Weights of a small multi-label audio tagger: soap at rate 0.0014, trained on drum patterns on synthesised drum kits.
Rows from block 9, named by matrix and row number. Each number is 128 + 24 x the weight over its row's rms, rounded and kept within 0 to 255. All counts start at 0. After the name is the row's rms in percent of the matrix's.
# fc2: second MLP down (model.blocks.9.mlp.fc2.weight, 128x336), inputs 112-223
fc2.6 099 [120 128 129 153 137 141  96 150 119 110  88 144 152 136 136 171 100 126 175 133  90 157 143 125 105 181 135 120 128 103 105 106 143 151 169 149 103 113  95 131 145 152 127 109 135 139 151 117 107 141  60 172 112 113 108 145 144 150 124 159 123 147 142 124 148 111 133  97 154 143 104 122  99 129 148 103  78 125  99 155 132 107 150 125 101 140 114  96 145 160 122 157  98 139 142 135  86 138  67 145 109 121 103 152 115 110 149 129 110 145 136 168]
fc2.7 098 [131 139  88 114 137 159 110 157 133 140 108 101 108 135 182 140 136 117 104 103 102 169 190  91 179 124 167  62 129 137 142 135 117 127 140 152 116 124 115 181 125  93 162 134 138 167 142 151 118 153 120 110 130 122  79 128 134 140 143  78 116 135 113 117 161 146 121 168 149  72 139 142  75  89 171 122 123 125 137 103 112 121 121  93 136 126  73 128  92 155 133 129 157 156 155 130 161 115 118 118 136 139 100  70 105 170 129 149 145 128  87 165]
fc2.8 101 [181 126 128 149 118 123  95 165 163 169 153 165 143 121 138 146 106 114 128 117  97 177 105 155 146 118 152 113 105 150 127 140 129 128 138 145 150  82 110 110 105 124 109 131 139 158 131 166 142  79 103 158 120 170 132 132 170 126 124 133 132 140 101 143  94 105 134 125 147 112 105 142  85  85 114 101 156 150 119 136 157 107 127 149 146 140 113 110  93 112 108 135 115 131 137 174 101 121  93 119 115 119 158 127 153 146 153 143 104 155 106 143]
fc2.9 105 [148 105 146 120 193 118 141 166 126 160 131  59 101 140 145 112 111 120 137  95 131 121 120 117  90 133 149 131  76 118 143  82 155 141 137 159 152 108 126 170  51 113 132 158 101 150 113 122 162 150  99 122 102 131 116 108 135 133 102 159 173 122  91 152 130 105  55 138 148 115 105 161 122 141 133 116  69 130 130 147 106 112 107 113 131 123 150  89 161 126 154 154 145 110 135  70 150 123 122 143 105 117 100 110 157 154 140 102 135 149 173 133]
fc2.10 098 [ 97 135 140 139 139 113 154 120 149 103 136  96 137 116 118 179 117 109 111 114 107 114 124 134 141 154 142 149 134  85 113 156 104 107 110 139 176 129 114 124 111 120 133 111 109 163 176 117  92 108 169 158 129 121  95 117 147 185 142 174 162 109 114 123 106 101 147 145 112 126 138  91 131 132 156 125 110 156 101 100  99 112  86 101 171 141  96  83 123 151 174 155 143 108 147  94 126 114 165 177 105 120 103 166 155 146 177 209 165 154 117 123]
fc2.11 099 [165 117 150  85 123 142 112  90 139 153 143 136 133 156 116 132 153 163 127 182 115  93 141 163  94 132 162 152 115 174 100 107 167 157 160 147 173 119 124 123 120 132 132 138 137 121  96 102 135 158  78 146 119 130 105 130 133 111 135  91 148  94 133 146 131 152 137 124 170 138 179 106 113  79 165 123 117 141 160  80 108 164 132 138 117  98 116 104  90  98 107 128 136 167 142  74 162 165  77 109 120 167  60 109 104 130 123  61 127 113 158 157]
fc2.12 093 [ 56 132 109 155 147 133 114 111 116 127 120 106  95 145 124 158 130 205 146 172 103 124 126  96 122 128 150 146 109 147 115 109 162 138 134 147 120 141  89 124 121 137 144 115 120 127 154 134 139 129 112  76 118 124 135 149 134 137 129  74 138 169 134 127 124 145 128 117 109 145 145 117 150  94 118 134 128 158 121 183  96 136 124 155 137  96 134 146 107 128 120 127 136  85 138  62 131 163 108 147  66  97 146 113 123 134 105 186 110 141 125 130]
fc2.13 106 [110 120 119  84 139 122 120  67 102 127 117 105  90 124 125 125 106  95 132 166  95 116 149 141 209 108 122 125 184 142 136 129 125 156 165 125 137 110 176 161 136 101  94 127 134  82 151 152 163 136 110 136  99 126 110 167  62 109  87 125 134 118 132 145 138 163 161 143 125  92 127 138 126 153 156 135 123 150 112  71 132 140 158 118 104 118 116 153 156 102 142 137 132  99 112 164 159 144 139 150 128 170 159  89 117 124 109 116 170 132  86 100]
fc2.14 099 [116 161 108 121 149 146 117 131  94 122  70 123  95 103 118 122 126 134 144 124 129 159 138 166 107  95 125 115 120 158 143 138 139 133 144 142 147 109 108 111  96 145 133 121 106 125 142 144 112 167 170 129 106 118 106 116 144  74 113 151 119 139 134 153 122 149 138 127 129 141 146 115 101 122  97 148 133 127 119 115 163 121  80 112  95 119  72 167 141 100 151 128 143  51 103 130 114 138  90  72 102 127  71 158  64 171  96 122 103 101 117 115]
fc2.15 103 [ 85 152  91 144  87 127 181  94 128 183 167 105  99 151 121  92 127 161 147 109 119 112 136 114  92 135 102 133 113 135 123 142 141 164  83 116 138 117 175 140 136 152 137 185 110 123 128 109 105 165 194 149 140 128 127 102 178 130 137 174 119 126 141 153 125 111 112 147 128 141 114 126 190 118 120  97 152 143 107 162 120 145  96 135 103 139 176 123 122 154  99 140 137 130 139 139 138 141 103 140 146 121 136 131 138 151 185 122 121 128 124 147]
fc2.16 097 [159 126 128 158 110 102 140 157 117  56 157 113 132 118 132 101 152 143  92  80 125 103 123 150 121 141 163 153 140 143 115 139 139 139 126 135  76 132 102 121 182 129 126  51 166 119 180 119 132 115 127 103  95 145 130  95 138 125 158 112 127  81 114 125  95 132  91 138 102  88 148 150 152 119 140 125 133  78 133 156 130 110 109  92 101  60 131 128 128 122 168 152  96 112 104 147 137 143 131 141  71 111 112 103 172 169 103 151 123 104 147 118]
fc2.17 099 [154 126 111 106 117 117 149 154 132  94 117 158 114 104 121 160 139 147 124 115 130 182 106 150 109 135 136 159 116 114 125 164 156 143 119 127 118 147  51 139 117 113 151 154 146 149 149 110 130  96 150 140 119 128 110 141 127 142 154  94 109 102 125 146  62  85 111 129 141 185 118 132 131 166 155 124 132  97 142 111 129 141 148 169 109 144 139  96 133 150 133 134  97 140 131 116 201 103 118 193 111 139 150 125 147 127 134 165 102 145 139 120]
fc2.18 111 [108 145 104  86 147  78  93 108 182 137  81 161 134 114  99 102 166 145  84 100 105 115 106 143 125 112 141 119 127 125  97 124 105 119 128 105 129 155  88 140  84 166 150 137 134 115 103 123 142 125 162 131 129 158 127  86 135 125 126 121 121 125  98 133 164 148 129 143 153 164  93 158 134 122 135 118 119  97 124 160  97 116 114 118 149 156 117 122 151 107 116 111 156 132 108 102 142  91 118 150 121 130 224 135 149 124 121 157 156 110 122 125]
fc2.19 104 [109  90 132 125  82 114 109 146 136  95 135  70 174 142 139 134 159 119 139 122 121 180 136 122  97 119 143 135 173 156 151 120 136  90 115 171 134 104 164 100 100 162 145 122 107 130 109 120 158 123 128 136 118 116 157  89 109 162 120 115 122 165 147  85 135 113 163 123 132 126 111 144 127 122  92 130 140 187  94 149 112 120 162 123 164 115 102  85 125 144 178 134 112 140 133 148 137 138 165 117 148 118 116 118  95 152 134 146 134 103 144  97]
fc2.20 101 [123 172 130  86 121 131 109 101  96 125 164 109 123 143 123 118 153  99 143 139 127 120 148 138 122 102 118 140 127 137 125 108 116 116 133 134 138 143  87 130 123 111 135  97 142 142  76 153 128 100 157  87 112  90 107 148 134  93 124  97  91 140 129  98 126  76 153 104 135  91 137 166 110 136 150 104 117 119 153 128 150 141 158 132  69 123 165 138 100 118 142 109 133 114 111 130 157 146 157 130 165 137 122 137 113 127 163 147  66  78 171 142]
fc2.21 101 [139 126 107  92 148 121 113 135 142 111 109 135 106 137 123  75 116  78 113 130 162 161 120 136  71 127  49 169 146  62 164 131  97 139 147 103 151 126 112 128 148 137 135 107 127 112  99 135 136 151 165 127 111 151 126 113 190 128 152 138  83 134 122 134 132 141 122 131 103  85 186  95 133  84 144  73 171 134 100  97 122  63 146 130 175 132 109  93 134 121 155 139 118 161 183 122 158 107 146 138 152 170 126 129 114 142 128  95 138 121 146 123]
fc2.22 097 [184 148 144 112 131 134 141 166 137 101 141 107 125 135 110  89  97  88 119 148 137 135 125 105 135 140 130 152 123 132 170 106 135 167 136 133  95 139 159 138 132 149 128 134 146 149 153  98 109 166 140 149 147 109 108 127 109 121 134 106  95 158 157  89 143 130 109 173 142 134 117 152 121 140  93 101 154  79 124 126 125 147 137  96 119 142 116 172  93 131 146 102 153 101  86 130 156 146 111 133 109 124 146 158 140 122 149 110 127 134 138 127]
fc2.23 099 [147 132 158 163 170 131 149  84 110 101 124 149  81 144 121 102 138 150 193 129 130 134 120 142 140 155 132 114 190  86  85 152 178 109 195 148 123 137 145 149 129 132 107 133 164 140 137 124 155 117  56 169 148 132 136 124 124  99 146 123 104  99 135 123  90 104 122 101 116 132 129 125 112 132 108 132  87 186 122 132 108 106 103 125 133 116 111 127 115 134 125 124  85 120 116 139 147 106 118 151 132 108 109 144 131 123 103 134 114 119  92 132]
fc2.24 095 [ 98 156 109 132 114 144 154 132  94  98 102 119 118 106 162 110 160 103 141 180 140 102 141 158 134 126 138 104 156  99 129 142 108 137 110 142 138 100 191  96 106 141 137 139 107 121 150 148 142 117 135 167 143 144 112 105 122 119 113 130 152 123 164 143 168 126 142 152 114 125 131 123 128 132 134 155 117 126 152 139 162 171  58 158 155 159 116 110  89 126 150 112 125 104 133 138 113 127 135 151 133 110 181 111 156 136 131 146 175 104 136 156]
fc2.25 099 [106  75 148  64 112 134 144 139 119 136 116 133  90  75 120 125 134 135  99 149 152 115 117 146  97 149 164 114 113 119 130 136 127 141 163  83 124 101 139 118 152 139 130 113 113 115 162  97 113 133  76 107 119 124 125 131 152 127  91 140 115 160 143 126 150 141 135 157 136 147 122 127 111 125 106 171  75  92 112 165 138 139 137 147 122 104 136 122 111 105 120 166 152 132  94 116 161 132 175 119 129 135  73  95 127 154 131 134 198 135 177 118]
fc2.26 097 [ 52 140 116 146 173 121 161  85 129 120 137 143 102 143 120 158 112  74 105 150  71 153 112 111 139 131 133 125 112 114 133  92 153  95 123 103 131 145 115 127 144 152 120 108 118 133 115  93 129 141 186 140 118 163 112 149 139 119 172 141  98 150 107 111 116 171 108 124 123 131 142 154  86 133 147 150 105  89 128 149 132 102 146 170 148 159 157  81 176 169 125 148 149 147 133 143 117  22 136 166 105 116 119 115 135 107 144 164 114 119 129 107]
fc2.27 092 [139  93 136 166 162 112 155  80 145 130  94 147 146  92 136 158 124 146 111 156  84 151 140 131 109 134 131 131  97 110  77 141 100 117 167 133 128 117 190  90 140 133 118 106 130 139 143 122 148 132 188 124 138 110 112 109 137 118 137 131 116 130 113 130 158  93 125  88  69 119 100 147 133  97 171 124 103  82 126 154 150 123 120 159 162  92 173 144 118 100 187  94 135 118 112 133 145 152 136  99 133 103  87 119 148 120 128 103 135 140 146 159]
fc2.28 102 [103 131 128 164  79 129 160 123 151 152  78 120 162 117 147 123 142 143  55 116 152 129 144 121 136 121  82 150 140 138 137 146 128 163  80 150 156 145 134 135 126 110 115 147 138  90 120 112 103 146 125 109 134  86 174 139  92 127 108 157  96 130 116 103 125 117  90  75 108 110 171  75  97 114 141 137 134 152 150 162 157  90 108  70 106 142 123 137 139 150 121 123 156 117 114  96 122 143 122 101 174  85 121 125 155  92 166 115 133  98 105 157]
fc2.29 096 [124 115  87 128  96  94 131  96 144 135 164 122 126 170 205 177 146 115 185 137 118 140 115 116 121 111 114  78 140 141 150 153 120 115 123 166  79 162 154 102 106 107 124 115 119 150 100 122 121 118 116 118 123 151 127 131 145 143 102 159 139 143 132 116 104 148 137 146 122 136 108 133 114 193 202 126 137 116 144 125 147 152  96 129  83 113 108 114 120  93  91  77 109 105 171 148 137 113 140 162 115 185 129 123  94 120 155 173 123 173 147 133]
fc2.30 103 [171 122 155 106 139 119 132 162 115 124 141  93 104  91 112 108 125 136 129  92 143 131 152 137 127 121 162 146 135 180 123 177 142 101 164 127 146 132 138 104 146 132 121 119 120 164  85  78 139 137 144 140  97  87 127 153  88 152  89 109  98 125 108 148 108 114 150  99 145 124 107 136 124 157 139 133 106  90 121 159 130 143 142 118 123 115 114  90 149 122 161 151 120  98 123 129 150 137  95 106 101 133  94 133 149 120 159 152  91 149 162  95]
fc2.31 094 [143 124 162 117 168  99  93 135 130 151 102 109 151 143 120 179 173 116 170 136 151 108 143 109 115 162  89 131 129 117  97 109 101 134 155 102 140 181 144 130 131  99 141 108 114 137 122 159  93 106  85 122 141 136 110 138 131 102  98 116 130 149 113 122 109 117  89 165 132 142 144 143 130 110 124 168 143 176 119 128 167 150 148 142 157 123 110  87  84 126 152 117 164  83 148  96 147 143  88 108 114 101 103 100 115 122 144 129 154 125 113 122]
fc2.32 099 [150 139 175  97 117 116 120 120 125 130 123 102 142 164 172 198 104 113 161 137 166 102 129 125 169 141 137 112 111 155 103 144 178 140 105 164 132 147 132 152 163  79 138 135 108  97  99 159 107 130 122 131  77  97 122 132 106  84 102  94 145 122 140 163 119 177 119  82 128 129 124 137 120 141 136 123 147  97 106 138 121 118 120 123 166 108 135 167 132 149  84 143 141 168 143 120 111 113 117 100 154 122 116 144 135 111 160 134 137 140 180 101]
fc2.33 104 [128  66  98 161 126 102 103 142 163 170 135 150 161 135 115 120 127 172 172  49 137 187 138 180 150 143 125 126 125 122 130 124 119 137 117 119 106 103 104 107 120 106 115  90 123 124 142 125 109  96 118 117 152 162 167 126 145 192 116  91 131 127  91 114 117 103 144 160 138 118 142  86 119  95 140 129 135 109  92 141  86 154 107 157 129 126 124 138 148 121 148 124 138 108 127 165 155 132 131 162 122 114 117 141 115 121 101 109  62 103 133 147]
fc2.34 099 [114 132 118 118 119  87 162 107 146 174 131 134 148 100 134 134  96 140 157 154 131 116 148 132 110 137 106  92 134 182 105 148 118 183 123 134 144 104 138 137 129 140  98  92  75 103 130 129 133  82 131 138 102  75 144 146 122 143 134 119 101 133 147 144 106 151 174 125 133 138 133 155 137 154 141 122 122 130 123 162 108  61 151 154 131 123 117 165  88  98 149 165 162 158 122 141 124 106 110 115 104 114 147 122 131 120 138 104 133 122 121 149]
fc2.35 096 [107 106 116 107 158  82  89 120 147 144 116 157 168  71  96 145 137 120 117 136 105 147 151 121 152 107 122 141 163 156 110 141 146 115  91 139 152  96 127  95 138 117 126 109 125 102  85  98 107 141 122 123 124 126 133 170 126  82 122  84 167  99 131 188 126 113 126 151 120 140  98 143 115  90 143 131 132 126 127 100 149 108 137 150 177 163 131 135 119 116 107 133 165 102 143 113 114 132 131 118 147  88 144 147  96 101 113 108 170 134 116 110]
fc2.36 105 [ 96 151 158 135 151 170  89 115 175 162 173 116 116 112 124  64 128 149 161 133 149 139 115 153  88  86 124 150 116 117 146 128 178 111 153  90 160 111 120 141 150 133 134 117 105 126 131 128  92  73 110 113 139 118 106 134  95 122  88 160 119  90 105 126  75 111 155 142 143 139  93 174 130 148 117 143 113 118 119 161 124 128 156 146 103 151 125  86 119  88 143 147 148 150 122 127  92 172 128 148 130 155 161 128 149 126  92 121 128 131 140 117]
fc2.37 105 [108 154 148 118 135 136 112 139 137 126 103 134 105  99 158 102 165  78 118 118 111 124 144 139 180 148 107 138 124 125 138 170 127 132  62 106 111 128 161 150 139 103 170 108 133 107 141 113 142 121 120 101 126 131 133 136 147 122 150 137 122 116 107 104 118 149  86 129 124 125 127 131 139  69  97 122 137 148 131  89 122 114 110 140 128 149 116 146  88 143  98 130 125 201 153 176 130 138 106 119 100 145 125 149 103 153 188 123 117 131 166 149]
fc2.38 089 [154 137 101 132  84 157  68  94 146 134  84 120 119 109 162 149  96 113 112 180 109 105 124 108 127 138 113 125 120 102 120 111 125 132 139 106 117 122 104 148 117 129 141 135 113 114 168 111 179 142 108 101 131 152 116 111 132 146  96 138  96 119 109 122 110 117 117 141 124 140 145 109 125 102 136  94 164 156 147 128 137 166 145 114 144 112 136 144 115 100  88 147 117 125 145 125 133 134 110 133 136 131 148 139 137 144 144  63  88 120 109 126]
fc2.39 105 [105 111 156 108 114 116 142 102 169 133 139 125 147 134 127 115 165 120 120 159 110 152 113 114 139 120 155 157 158 131 124 106  83 152 140  78 168 122 159 103 124 156 122  93 156 151  95 100 102 126 143 108 124 156 146 107 145 126 105 113 117  98 142 150  99 106 105 105 132 129 148 119 131 154 121 116 167 139 130 158 119 126 130 106 191 107 109 137 141 151 141 111 148 113 148 151 140  96  93 153 148 109 129 125 144 150  92 111  81 178 142 141]
fc2.40 097 [ 98 137  85 158 145 127 129 167 162 141  94 129 101  87 152 113 164 139 120 147 131 153 138 106 101 158 150 143 146  86 141 176 121 133 134  99 164 129 137 125 153 147 134 147 135  80 132 152 129 127 112 122 138 122 112 184 122 129 136 110  96 114 113 138 166 140 106 114 143 116  54 160 134 105 153 119 143 119 111 108 134 118 177  86 128 116 114 120  89 125  96 103 155 140  99  58 132 120 160 158  92  95 112 122 117 127 155 147 105 124  79 144]
fc2.41 098 [143 120 162 126 125 111 130 123  97 128 138 116 153 199  84 122 100 157 152 120 119 191 116 141 136 131 157 106 141  97 116 123 124 141 113 104 190 133  96 111  91  94 126 143 134 121 129  93 144 153 102  82 139  92 139 120 159 169 178 161 107 103 157 160 130 131 141 101  96  89 123 154  75  89 102 137 136 135 122 169 107 133 113 135 113  71 153  91  90 150 143 172 127  97 115 116 147 126  97 138 134 114 150 144 108 152 108 124 130 150  77 150]
fc2.42 102 [132 106 150  94 146 138 119 145 102 137 102 105 108 129 116 168 141 111 137 103 132 145 102  98 154  90 120 163 148 112  87 100 127 101 142 152 150 133 137  91 139 173 105  95 141 126 145 131 145 145 126 168 100  99 125 114 126 155 137 155 131 138 122  97 118 104 129  75 133 147 162 119 159 124 122 155  91  94  51  93 188 130 125 128 160 138 108  94 103 146 111 150 121 141 124 172  94 126 148  51 121 137  87 104 141 124 130 121 126 136  98 142]
fc2.43 102 [131 115  91 156 130 130 114 134 122 182 130 123 126 103 104 215  98 120 127 108 130 103 155 106 154 104 112 169 129 145 128 187 126  97 168 134  83 173 156 140 132 126 148 107 160 125 157 112 106 124  90 127 108 106 116 138 106 134 114 158 123 104  73 149 134 126  84 137  98 155 115 149 140  89 148 121 134 118 132 116 148 107 130 130 124 129  99 109 118 131 104  99 198 120 151 130 138 106 172 117  81 124 129 170 134 134 115  97 118 103 161 130]
fc2.44 103 [135 117 140 140  92 106 139 148 168 140 107 125 146 172 160 117 123 118 120 115 129 125  99 109 135 108 131 149 149 104 110 167 144 103 104 159  96 169 135 151 121  91 190  86 101 166 157 109 135 167 136 110  94 135 167  69 112 104 165 168 149  84 151 139 113 158 147 136 191 112  95 127 111 125 167 165 123 143 136  88 132 102 147 121 164 148 135 153 104 129 156 117  77 116 140 118 118  94  75 144 134 106 136 142 132 127 134 144 111 138 138 115]
fc2.45 100 [108 117  93 140 137 186 117 150 146 164 150 141 140 136 134 152 164 100 139  83 125  98  82 130 144 136 128 127 131 129 108 158 156 125 152 137 148 107  89 139 117 147 124  92 128 152  99 167 110 129 120  90 125 143 154 126 138 170 130 122  98 137 129 143 103 128 145 100 157 128 165 144 136 109 117 118 123 155 125 158 136 137 129 147 188  92 127 100 122 107 164 155 127 112 117 155 109  94 115 126 119 135 115 135 158 162 126 133 154  89 119 156]
fc2.46 097 [ 97 133 114  85  63  82 151 160 102  84 128 137 137 154 145 122 196 119 131 131 120  83 136 147 100 151 132 114 140 145 121 148 104 159 121 151  98 143 115  84 101 121 160 106 155 117 149  99 135 117 105 103 122 107 128 132 130 151 185 108 104 120  99  90 126 129 128 147 149 141  96 102 129  97 120 110 136  68 140 118 140 149 111 103 118 121 118 116 151 120 119 135 157  87 104 109  73 149  87  84 114 158  88 120 132 123 133 130 102 129 119 126]
fc2.47 100 [102  87 104 170 118 143 121 121 159 124  96 128 129 110 127 143 116 132 156  91 125 156 108 142 119 160 144 147 110 140 154 121 155  96 135 129 142 159 142 151 149 144 155 156 129 119  90 142 109 151 155 142 103 121 133 172  91 143  92 143 143 131 120 108 157 162  96 140 116 122 126 133 130 120  94 154 135 144 139 157 137  74 132 107 202 105 133 138 165  91 105 131 101 102 141 158 144 111 134 116 143 156 113  89 149  92 158  91 174 142 165 168]
fc2.48 098 [ 96 119 103 142 164 143 154 144 121 144 100 101 165 156 107 119 139  77 127 117 136 125 171 185 163 159 141 129  98 131 131 139 116 154 104 146  85 164 127 110 158 135 159  82 139 159 133 169 121 105 170 127 130 137 152  98 103  85 124 135 163 118  95 125 139  88 133 141 123 113 129 136 125 158 126  96 166 154 135 125  94 128 145 107 129 147 106 109  76 144 120 140  98 153  79 107 116 126 125 104 134 140 169  99 110 166 114 115 110 162 122 133]
fc2.49 100 [134 129 108 129 129 143 107 169 126 113 145 140 150 105 152 104 137 170 130 136 130 111 151 127 113 171 115 165 142 117 170 135 114 141 114 119 118  76 132 120 134 143 162 128  73 116 136 127 161 120 123 119 104 115  89 102 132 140 123 158  84 133 143 161 149 137 168 154 130 106  84 118 115 113 124 109  82 179 139 132 111 154 126 148 146 123 141 150 111 133 179 111 118 131 112 147 131 126 147  97 109 111 164 178 144 127  98 149 156  88 147 159]
fc2.50 099 [136 121 117 115  96 125 148  90 166 161 124 182 146 104 100 158 151  77 179 119  98 136  91  56 115 153 103 126  74 162 134 166 140 131 112 136 129 131 136 155  99 116 103  90 149 133 129 176 113  97 120 155 142 116 121 143 113 131 121 122 125  68  95 106 122 131 127 161 142 141 140 127 137 101 124 154 112 147 108 100 137 158  91 146 146 102 150 116 110 135  83 151 160 136 156 123  97 128 113 133 125 129 105 117  40 118 149 104 161 105 107 157]
fc2.51 099 [133 138 138 118 147 157 130 123 161 115 132 162 128 104 161 133 150 133 109 105 131 136 107 135 142 137 152 154 187 109  99 143 169 125 131 100 145 159 122 112 155 116 144  93  97 122 158  83 141  82 131 160 119 106 172 129  83  99 152 162 125 128  82  95 125 143 128 132 166 150  99 133 159 140 111 112 177 133 114  98 174  94 134 117 126 141 150 155 115 122  98 136 100 141 161 165 171  94 112 102 132 140 154 109 125 125 114 147 105 140 163 159]
fc2.52 099 [116 115 146 152 128 130 182  99 134 105 117  97 131  64 169 106 105 139 169 177 141 112 120 111 114 102 107 143 146 103 109 134 160  95 161  99 148 120 126 127 120 162 144 151 171 121 113  92 119 135 137 103 106 146 112 132 127 116 156 145 186 126 128 162  95 137  82 126 176 137 127 104 136 104 134 140 140 134 147  99 133 131  90 130 114 134  98 137 137 142 132 135 151 116 132 128 127 103 136  82 143  75 132 135 152 107 156 104 116  66 162 149]
fc2.64 098 [ 99 101 146  95 124 165 175  96 142  98 127 118 108 167 111 142 111 154 162 131 127 101 137 158 155 109 144  92 153 121 152 124 110 128 104 126 114 133 162 135 141 156 141 114 143 138 120 134  72  94 140 164 134 113 115 167 124 142 110 117 189 105 171 129 127 152 138 153 145  84 108 123  71 116 137 112 120 148 129 111  97 113 102  78 115 114 131 119 144 132  99 136 189 161 182 146 163 110 128 101 168 131 118 133 119 117  99 127 119 107 119 161]
fc2.65 101 [121 138 157 109  74 122 103 129 116 123 119  90 108 120 142  90 130 147  71 145 134 128 111 125 121 149 140 168 162  97 134 128 151 141 159 120 147  94 119 157 146 150 115 143 145 164 139 148 127 155 147 131 106  53 115  94 136 138 101  72 116  87 132  69  97 123 162 112 105 110 140  99 128 140  97 141 153 121 126 156 150 121 129 120 142 131 110 111 126 149 125 121 172 107 149 156 124 127 161 176 152 165 135 148 123 166 109 117 128 122 144 137]
fc2.66 094 [151 139 175 139 133 111 141 152 130 120 151 112 151 126 141 147 115 105 125 104 140 129 123 148 162 149 159  70 135 134 108 172  92 101  98 105 117 145  93 126 128 125 149  91 116 151 165 120  89 116 129 149 118 174 111 131  93  99 178 123 130 130  88  86  97 114 137 127 150 143 129  97 146 130 140  92 118 163 186 152 133 156 115 141 134 126 122 112 107 119 100  92 110 126 104 133 121 141 139 123 141 118 144 142 148 146 115 151 176 170 174 184]
fc2.67 099 [117 127 131 112 125 112 128 150 131 162 173 116 127 139 127 118 149  85  92 100 120 171 105 161 105 145  87 113 157 156 132 135  95 145 151 118 115 130 126 167 122 114 115 108 167 126 148 146 118  97 162 126 123 153  77  82 127 144 103 137 128 115  90 154 136 126 137 154 113 120 137 119 158 118 148 127 127 132 123 153  99 125 151 130 104 129 149 162 138  78  96 151 150 110 145 115 194 135 113 159 115 141 166 159 140 122 115 173 142  68 129 183]
fc2.68 102 [129  99 131 112 131 131 140 118  78 114  95 167 138 110 129 168 119 191  96  94 131  84 146 115 144 152 118 158 124 172 135 118  81 116 122 145 141 154 116 125 153 135 124 129  90 135 120  75 131 162 123 148 190  96 150 109  84  88 124 174 133 172 179 117 136 128 127 147 156 141 187 160 125 143 140 136 112 154 164 147 124 120 167 127 132 116 134 141 123 133 131 140  99 161 132 122 140 155 112 172  82 167 160  85 132 112 161 147  96 140 109 128]
fc2.69 102 [134 103 109  76  81 135 144 175 111 109 139 125 132 102 124 164  82 138 128  83 112 130 119 134  99 107 139 131 120 110 110  80 109 118  85 140 144 101 150 153 120  74 105 152 145 134 136 105 136 134 113 127 143 137 145 141 121 135 175 159 126 119 125 185 109 151 135 123 119 143  91 105 137 145 136 170 141 112 103 112 105  85 145 129 144 126 167 107  97 143 205 142 104 127 123 136 121 104 165 111 112 111 117 152 127  72 161 146  92 153 137 123]
fc2.70 102 [102 116  76 117 108 133 152 127 129 131 124  95 148  80 104 127 128 140 112 142 120 148  89 130 115  77 110 116 105 104 129 141 131 150 101 171 115 133 134  99 121 164  98 132 136 172  86 136 101 125 172  86  82 134 146 115 150 112 154 124  96 120 151 147 124 119  89 129 120 118  88 137 138 145 107 156 112  91 149 137 104 145 117 114 145 162 118  91 158 107 108 140 131 123 170 125 165 147 129  95 100 168 114 124  93  72 145 143 114  84 129 103]
fc2.71 098 [152 118 161 127 101 127 117 130 111 125 118 151 140  94 123 122  60 132 114  96 112  88 147 121 108 127  89  91  90 125 118 137 146 150 117 141 120 130 140 111 122  86 130 154  98 143  83 128  97 118 143 117 154 138 138 134 127 129 131 130 113 123 113 166 137 125 155 148 163 142  79 131 132 123 136 106 102 105 140 129 166 181 149 121 120 126 137 100 130 158 164 128  84 143 154 133  88 118 119 138 125 118 102 116 122 173  97 160 104 127  61 165]
fc2.72 099 [166 145 133 117 113 113 133  94 136 105 151 180 143  87 166 131 144 143 134 134  78 123 167 123 107 105  77  92 164 115 117 135 123 126 166 120 116 134 112 111 170 167 122 153 148 137 100 174 143 113  98 125  85 128 139 137  71 118 151 139 127 142  91 163 135 120 134 119 134 121 118 146 175 120 152 119 157 173 155 160 121  89 111 131 146 131 152 142 103  96 134 135 156 122  88 112 117 165  74 148 155 161  73 138 124 134  95 152 138  99 126 166]
fc2.73 101 [145 143 119 123 171  79 114 107 113  91 102 123 154  90 114 133  98 116 128 145 114 106 152 101  79 106 131 130 138 159 143 120 129 106 143 141 126 112 121  99 130 154 106  94 100 144 141 150 105 119 117 141 116 121 132 109 148 123 123 143  99 120 143 135 156 159 130 146 150  97  80 109 147 191 107 110 174 129 128 112  96 106 157  93  97 126 116 119  71 115  99 121 111 142 102 144 121  74 134  73  87 145 157 165 136 110 170 126 104 115 140 120]
fc2.74 094 [168 149 112 101 128 131 113 104 123 119  94 122 141 167  78 108 130 188 144 149 108 150 129 148 148 136 109 120 127 103  77 137 154 131 126 153 159 117 118 114 117 127 147 124  99 120  93 124 135 133 118 156 152 164 164 121  78 117 128 143  87 134 118 144 126 115 151 105  99 150 155 153 123 121 129 131 102 160 138 190 166  79 154 136 157 135 123 171 139 112 136 147 137 103 115 135 117 136 146 125  69 116 162 141  85 132 104 184 174 100 117 142]
fc2.75 087 [140 127 106 157 112 128 121 111  84 160 127 109 137  95 126 149 148 159 109 148 173 134 142 168 105 153 128 124 126 146 120 128  96 156 115  87 132  70  92 169 128 120 124 153 167 201 110 119 129 132 135 102 157 167 139 136 133 147 142 111 139 136 124 142 127  96 150 172 134  95 138 146 167 110 142 116 132 123 168 135 186 176 100 128 150  99 143 137 142 134 134 113 155 117 163 144 126 143 115 150  81 143 159 140 154 125 162 154 150 143  97 115]
fc2.76 107 [129 102 121 131 144 123 112 122 144 106 143 147 137 118 137 101 117 170 119 157 129 128 131 124 134 126 161 106 165 124  99 164 120 141 122 102 160 152 131 100 133 112 104 118 140 131 113 140 104 118 118  87 161 134 149 129 167 145 122 105 113 139 143 109 100 138 121 141 108  94 108 136 112 151 150 151 136 100 170  89 125 136 173 134 114  91 129 123 142 145 151 116 126 169 116  99 160  99 120 157  65  59 119 139 125 137 145 104 109 123 116 117]
fc2.77 101 [164 131 104 101 162 186 150 134 112 161  94 121 119 149 111 145 137 134 105 171 156  67 110 127 167  97 162 145 104 160 139 134 124 144  99 127 139 110 150 143 120 148 112 135 147 106 135 123 155 112 137 125 159  81 148 185 101 178 160 112 123 119 164 105 115 119 123 126 155 138 145 146 134 114 128  62  98 133 121  99 137 157 109 136 135 151 134 105 152 136 126 123 144 100 120 138 148 129  91 128 120 154 134  73 167 105 196 107 119 148 118 128]
fc2.78 098 [132  90 159 143 146 137 144 140 117 101 121 110  73 161 118 105  91 130 121 101 149 103 128 135 138 129 100 120 149 170  99 166 107 157 102 146  84  98 178 123 156 123 153 128 172 175 112  96 153 128 121 149 119 165 130  93 109 109 117 138 123 152 147 109  90 114 142  98 147 142 155 138 139 142 132 130  95  81 139 135 110 122  76 145  99 109 133 147  95 146 141 141 213 141 113 130 114 127  89 149 124 129 136 147 115 156  55 109 109 133 107  99]